From a checkpoint of a small image classifier.
Model: 32-pixel images, widths [80, 160, 320].
Training: 9100 steps, held-out accuracy 100%.
Data: trained on streak pictures of flow and ridge fields, 48750 training examples, 23.9 epochs.
Rows from block 3, named by matrix and row number. Rows with one number belong to one channel. Each number is 128 + 32 x the weight over its row's rms, rounded and kept within 0 to 255. All counts start at 0. Numbers have three digits each. After the name is the row's rms in percent of the matrix's.
# convs1: grouped (2 groups) 3x3 conv (model.blocks.3.convs.1.weight, 80x40x3x3, standardized in use), inputs within the group 0-13, a 3x3 kernel for each
# convs2: expand pointwise conv (model.blocks.3.convs.2.weight, 80x80x1x1, standardized in use, transposed), outputs 0-79
convs1.20 099:138079120111092090078089083160140102181144087189191141128141172123122176142160153201138111140142122156133083137175215150151215126157182154133177148162114181151151132132153108127157101106118132116080139136056148137110164104096177141066195177146160128113180114091164139097112095054123123053156147077159115113099112095114091104123147129145102090111104105182144160156117174136141167
convs1.21 100:150150146115144125152171166118163203138143187157196203119112159111124106101087116149167172105177180127183171127130138142142122147114124132183191117171170160203180116079097099092061107083083094167172114160200113191187109168194127138225155222209148178170159153163154200174107123094142106157089159122153135110110129137117135128119117134130127146091117171124113127130129114132099097
convs1.22 098:195155147202172191180182199108087109141119132126119133180163110136163109152163123126090111144128148130168181107113095108119112089114102077066073098115085090088080117132097127121116115156133076079137148146156148126154062060085106092106096089100102102112149150170137146153069093146129128166119125156171169190167154198160181212127132133107134146115138116154151134132144148096154152
convs1.23 096:174156160170112154136120121145171185170168175151168173177138191129133134097143146176196148133119148149153148149178218148136140130165150069092132074120110085092105157136137136130120111152124126133149134149162125141129089104107118109113109114118152119129110137142135168132130153114144141153112166164183149131170101116127106101172099126117102114110115110124161204153135149117150160
convs1.24 101:145136117146164127140121112157108099115100061125091108139152149137148157141158155181121123150126102161128135132178202146149224142217186161155182184215208181175193149185194168187211157206168174141144173184138166135170142112102134109063152121132157107105155139091182128119169139160130136131165133186142149136133116104120118088159145138127128157153163153137165166139137167142168160
convs1.25 103:136139126148185139138153145117057075096086058118071117141141150146227144162163151162071083135109088130093110120170166132165191142224151150141113183190175181172171155169171187190209159226151151122136155157142163150160142084103132110080125123116160106091172168112173141122144123145129125135139126167129153155119141150131142136138116148117151160161120160132170145151141142142159135
convs1.26 096:111114161127143165150150172129178190144157166185170166114120125125115101112086108125127143120143145152158156115087093136115088125090097144157159156174167166180170110076096098088080097073096126163171160179185173183182160188190155166217189214212149151146159163176176191175127128130160141166143157139117111130127145153138118151122130138133155132153128144077061074098079074100070074
convs1.27 097:211175194161172185148194170131132141155140138139150176149151148101136156071114112233201109177225127133200141156152148131107125082128108114162142121122126125098106122120134074091086088122098134151166142187152138150154125097112138111117149122143165161085143135137116164126126123097166154155152191163218137134136148117145164174102130092156121162134124126148164154128158152079155134
convs1.28 101:091112108126102101142132108132116099100139118086105109082087092100087064118102091091103099091109102110102112097090092107096080112093089093083097089066082080078098099090101114118100117103106113101100101064096090071105122125103106128122089086093090096112081102094086084108111112106096093117103080114105109112128111126115108105111107108116111101125101102113100109112149085158133125
convs1.29 098:163162157149144130141157164120143178140145193132161191121117145115086100098082101142195147144163180161209185126108126125124083124127110137167166117159141178178154136080098111070057125101085133171179154148201128191178102145191136115191143172210136167164151159173155219182125116137153107152117150122156125128140148124147136138125124131137143153109123148121112130136126129124115112
convs1.30 100:194152149190185159180168165129118127093081064101053093142121124150160125192175127177137137137118118122109111102136151130157150170218167138127156162167167168152161159167156200188207207254188162144153156163137161132149136123137121107090117072110164125142135135100143086088151123153118132140122130174155155159147128139140131142148140143120127144137140135133152157133152171138162155
convs1.31 095:101113151117129156130152158153152184148145168159177153093124143122128126126107128116118134099128131122127134102106108111115104117094105145162171158170174159168175089083110103100104099075112135171172151164183159190176151179186164170206194221205136146147136140141164165164133141140150140157143153134114109127115133156123121132136156147135158150154133148043040059075059061070044048
convs1.32 099:074070103102081100121106100151125104125152126123108096098128122131102117128119110090067079093091106120089100092102108099083092109129113099089090095051082088064090115126119125123133132130124110084069091085070104062090149130103130141117093090086093090097083124093087089100117106119078114091111099115104105120134091106133127094109110113119095101123108095086122132102127128135130168
convs1.33 098:212201135187169160163196165126167189115147148080108155139130119106105087097103098193219169147129218143227182112116105116115103094116125139173163150163143144161136109112108133103111155153120140172184186171193131170155115095172128097138131108130145150166148155198119162159119106155129096169159125120168149125134133115115139171171147116141146134152116155165142104123116140082146132
convs1.34 098:188149181232169211239193225146112102144117106138115133173178162168164140121160133136107130179159115176165165098096109090121114083099073080078093122082091116136098146158154114125160125153126077081129162140146160162171103060090097090101100103109090076105145154155138139152106071107128123153137151159186142208176183210176180212140148123117143141127119104097119117099138126073109105
convs1.35 093:178103116134136111123111108167159133173140114149124119150141150125163190135197142180144134161139114148137126131165212164179219161241197116115138133157140138140118146140165161146174180185147140130107171170116150123123145119086132107063123091116126116106135113076150100088152125123136133088145137144148132122130106094125107098164131151149121136157159128178163196151130200143187151
convs1.36 098:167142140166162140150143139162146123124111079113064082117104147139154141184188129187143125137125120131106111095130166135139168173236184130127158165181175172151161143154156175177204188251194167142158161175130165124151141126127132110067116073085160144139122127084139078079147137156117137138122122170157157159149118122122120120156139151125119143139141132126138156116139160137175158
convs1.37 095:117119141122122156143145145134113096114121109120106127135130147144128160167141160047034056039054054079051083138137138156141152157146120147138131160136163148142154158158184162171183174166185125111106117108131134133154153131130127146140117123142059053067037069069089073063111102111110131110111117117096121150126137166143145161135105102128120127126109122065070081080091063086074073
convs1.38 098:130138154116132154143146166134162206131151197145152187094109106117108092105092114134146146113139147148168160100088080103106073105087089152173167156171173164181164115086089087084072090080098132166176164159181183191181153189197152152211189214229157158167161155150164187183132129136164125147149155128135130141139133141128134151116145151134151151149132161070065077072075071085054049
convs1.39 095:182153135210174165178154130184131125140096064117088095153157164129144190142187157219124129203143094146144142110138156131140189126196154125134118154183161143147125137129188156149204138208184188136153175202121168151169157109067130095078144077087161122111141142090179124092159116145152116115130121158141146148156114129123129139165150178138121155169180162139176169115125159112154162
convs1.40 099:085054077106109114134133153138093089124118157127128171044079126022131125066110140173184178138126137136133120043079101065114105086134146068071101048133182083171204136120160131150139163139162129123138128143132173128161078096113080158171142175175121116136136130126135112115068091096071144140141134172112106111165174151152157200152128147125133117129094123076077047091073077069097090
convs1.41 103:127158148091144158112151165121110087086084048117056065185137085150171106159170132162138095153104113159161106140109095119136094137141118149180120131156099126130119119114144143148207159173214107161161127140175121151209144155118129151186132170166124067090123039072138100083152164123151169178143170183123152137126131131120145143161137130149110101143126096145117116124094111131117095
convs1.42 088:134154131115115134132150131151176195148149167167180187066094124098114121091097105116114101108141127065104108137131139158165148132144149119135167097118128139151141074085093103091097109091077132135127120132134144125116094095112109112101131097104156168172158186168122151162057078103078070087092071093147141156151164148132147144148152156124158185127126164137124113149118128155142145
convs1.43 096:113106103129173148134208186108101100134115131158158174184127128153136121126118114138151157108093079070043058164114124123108118118115111118122117121154143126160174166165110152153168120124107112106123152150142183223194173154124187168172169162150121071101098036071096054100190173140184175172126141133096087125123103105152115142103127137079093100138113148068124106089121124132144146
convs1.44 103:116144124095147133120163160114040092116060116134091137139095075128143108125139131146153134147115133148161108120133137104115123066111120136181089124184149129184114139107151175129209192173176098095120138136142184161216120149078129174173105144174102104139103041100149100141178148110182179193131146134110150151124163110108157175130159176124134128155133125081085062081086118139140149
convs1.45 101:140206183162173153187170175136125116136116105126112086179141094145135112109122115149078076142134140139149167148107099138105086110101087199137194166165111183132141119118113186225179154177172114144156155171191154212165124131100202162128134146124113116066091054100099111091187151135178151121127131102145096136130058059161144114135131126117125139134141144134151135137111155150105088
convs1.46 098:110141160102152170111179145101111134128104124131118128186166125159159138138122108117088128102057053118033037159097089149094096131092104097117118103150125114116116140138119142149141156150155119158174133163179149193181170177134149149140147131136135064085131066070098049103182179157179170169151137133151105105137116100166116100103106082118075063119061104064099117084118131120116150
convs1.47 102:096133130132157156137161127117118135133139131158162153179182159167138148135117110148074104090033042065001046168137127151117119128102146116122137129138146136141132159146122167162122155149125112135144148164169161163131143152125181157132150158125134088093132089098126096118170172141201176146162151124137094117129115089136124108147104120126078116128117134047076116069108120118118138
convs1.48 105:135168153122135121180155146153148130142119099125126075124101078098113095137135104149107082167139169146178151135088119134120117132109100181163130168154100175142116059066112199201189137165155094136115155135142149155172097149123147206174138139144134102080123096114140133115142130124132158126163153130129089143079138115178173145152140139116084116159154153137134128099065103131059044
convs1.49 106:119129128142139134156177142096066034091052053096054082158163172146159159125152125124152117116094120114114093156154175148141175138133136141165119163157110137136115155153165145141192176184183123119123133136116171168167159160175120131183125141138140114127129087117134096118148177190144146206125143160148152133129137131117115139136123115130115088115097093153086041117071050135111129
convs2.20 092:109162124124125068111124133166185127145113125178119149116155115136067161120127105147086119161132100127131083141147155078119115140099106133061124083138052161062177104141098097082191110075137106145136090154138098187086075163167125136186129132
convs2.21 105:153211073087092129116099097173135145145061180156196129100151170121144105159047170119091165160170075151150112129138148118137170164164190145116157125145121105150133143100127135126163097144120070117119074160151127163069131135138123137118110131
convs2.22 115:125072110101125167150147144065141099141149136116106157170125168109171137133109152143106136140123166149149178137098133160159139066114140117169140102123123144157125181125099097162000123122156124141114214122109136085158146109127130150081118134
convs2.23 081:104152089082114144115107084121134081149144127127084129147100160145138085154068132126048179166147163144131079145093150141169113112151078147119157139137164133117120096135088053103127067168175097165134153162138175141115216147157122154135128180
convs2.24 136:182135133141193106137191181123146088150147095135097145160098142134090141099119061131116127131134133121130102135123128105146055094103093119127114077113129155105163184142083142141156119087194146152174159162186135174144168166181151152186172165
convs2.25 110:173149157140184065156202184099144125146150075124111151144070137113134142092132134114092129134097158104131151118096127138148088075102119121164108067117130155114144172136087169158105114130188149120187205160186154140144175134163158155165137148
convs2.26 120:124165116100127139082096114156108217125067165129177086099147152117184111151094211101137142119137091133136129123152130106131193169138185141110157156133139074201076124089160153151114125164140092085102135136154090134091139146104072107147119121
convs2.27 093:094127071083086141083081080125157081158156127161109160162156152133161189174105075150124170166141113140141177163120156144151106089126119114131168108149102166131136161112085095180076093112161101127071138140147175138162052151144140153088135159
convs2.28 120:143131167176145131130145129126084144063144140080115118123124059122109075095174139102188041086109133092098139102126063157073122121112110062123071161112119093126117144148153112120138161126090171107144130085092105087118157124098154065101101111
convs2.29 124:098157087075087187150068078128136165153075186159160123137160170129183102178086159163069177162179066160153119155152150145154132144187156135121157129137125124163113135122135098140100094161124066110116103159128141154097142155132088136106134145
convs2.30 144:140112140127174109171181122122142111145171062135080126174093141136086108096152059118128141133085123138117137139065134136152060065110079123142134086120138163121145178138086122148112127095183169186193140171188143150126127141126176155168155140
convs2.31 111:140163121134120138101139135194115188124088204133187065074137150105163105144060163122133131115145107130101120119157123082134167196151142141061149134148147103197091124072169148138169146112118106093092123136151089132059137114102139118119091136
convs2.32 112:103069162171150104150150099100103067091150101080118145121109090128111108084132132103151091110146156095099085093086077124076118117097129094160061123122106122101173106139132129098100182092089162135146102081071157061083121093110169126100079121
convs2.33 111:114136063075096181130063030126148114157155129187145143157148155139150118183101107148097178177166059178175148172137172145168106089143132133144158127141123153142096128129107127122114076114158107139137104165139163170158095168128130138110142155
convs2.34 101:119041124102130156121116125047136097152150125133093168187106135110174114168110138175067162150126160154144172172101143127158136057091116099124151130139127142157133155124092121203055115163164142109083191125132166094136167140122127146101112129
convs2.35 126:129125127115164091165143136119171090149142112144100176170113141179101105134137055159132141156141143159148112165085148105155072098144097164127151105170110183099194149181083096127129095037159129162136142167153183160151128141156165142150162182
convs2.36 146:125119143131168096179138120123148070149195093152078149158110139143067102114132049125108149123104114155116123139057133112156075084119067127139136080145142152117147136140094110134144142064166146187191159158175185157136124128141172137170152158
convs2.37 075:113155170128122099152106143164111132121137106123148111069060168107126105074117146046090130088092154108061098076130107083131131109074114132111126057093162105126109146070138061149170165149134148135170102133141081142075174118115138144143093110
convs2.38 106:100164099112117173114102082167129171143095197157217101082150151112186115169080160128153157135166064145130119142181134103134186168157165152103159135134141109199103106083159146144148123106124092125089104139146132155115094104091082122148102128
convs2.39 128:156098128110149136169145156098153093156169106130079168163108143137117145136133065157111144146138152155133141160089146103154080091122045135141144100138118165115157182154082144131099136100181141162128190166176171167198133184157172158156164175
convs2.40 076:158187133101159062148139212149167091142140119192136110058135126111100169108120105178114119139106137145129144127106154095125124146066128126152119057089121137113110121113127107060117078127144116105136086158167125174136075103142097135214158140
convs2.41 091:137165114098098134147113098144134132159099154173153119140152142148158144143101141184110133161170108191182156166141161146148134128111166159153128072100091144100115078126105060054097053148122103209151100160136137152121172118155123143115188184
convs2.42 105:160160141137105152077129144142057162092113155089139083095115133047165128107137127081133127108098146105085081087164081128089126164129139095147140142130135038149067136081169156140150166171120121095116134093116105081107117117076100086092099100
convs2.43 095:110156100116115093120103164177156102138096135156113132134168126160089230141121097135177123158175157136144165111177139147133190181169151161075139097156055155097159135143125136121136099132100074112062096123134151140124099086155077164156114093
convs2.44 074:113193094095151073112151146153165172159100159174141127139178144141106165139110128152095134175152118174188195165121162155134130136131159153158127108135121118130112096137106178054166100121149090130119103165147109187140090112172166142147195194
convs2.45 071:193105085103127115121124095164142120148133179122152095146160178115089116128093188107118161157139177099139086156122119121166169155168164166130135133138152131150159118099102085139069111158168092149118191143134154118076158187163117152049124203
convs2.46 070:139131095097077126178150092223116128118119114142148099126138155151125144109063116126096162159197161133140072098155116117127140159175139179080111123136083105112156098134134167113151144103092070099160112135117104130036198121186148141111121134
convs2.47 065:179115064099074104144145117159127129153142116150114137084131146165078193108120124075094154127145176086125084115137129079154189147152112192109144143184137081067185143167099149060113104129123101117152084107148113109156137100157133173156091142
convs2.48 079:175125100100147108123131149156143175156128145150165106124144169106139131136100188162102160170131169177159125165095156099158166118174187159091141116140167127133105147114094047147098097134159118199173170158149106157072174153148161136076155180
convs2.49 098:101143107110140100131124134107186133145159098155119151174170127163115166134159103174151117177157098178178168177155161177140118089128114131147128135157070167083150155165094101048173077106123110182157151137135131165145102146209161122138165154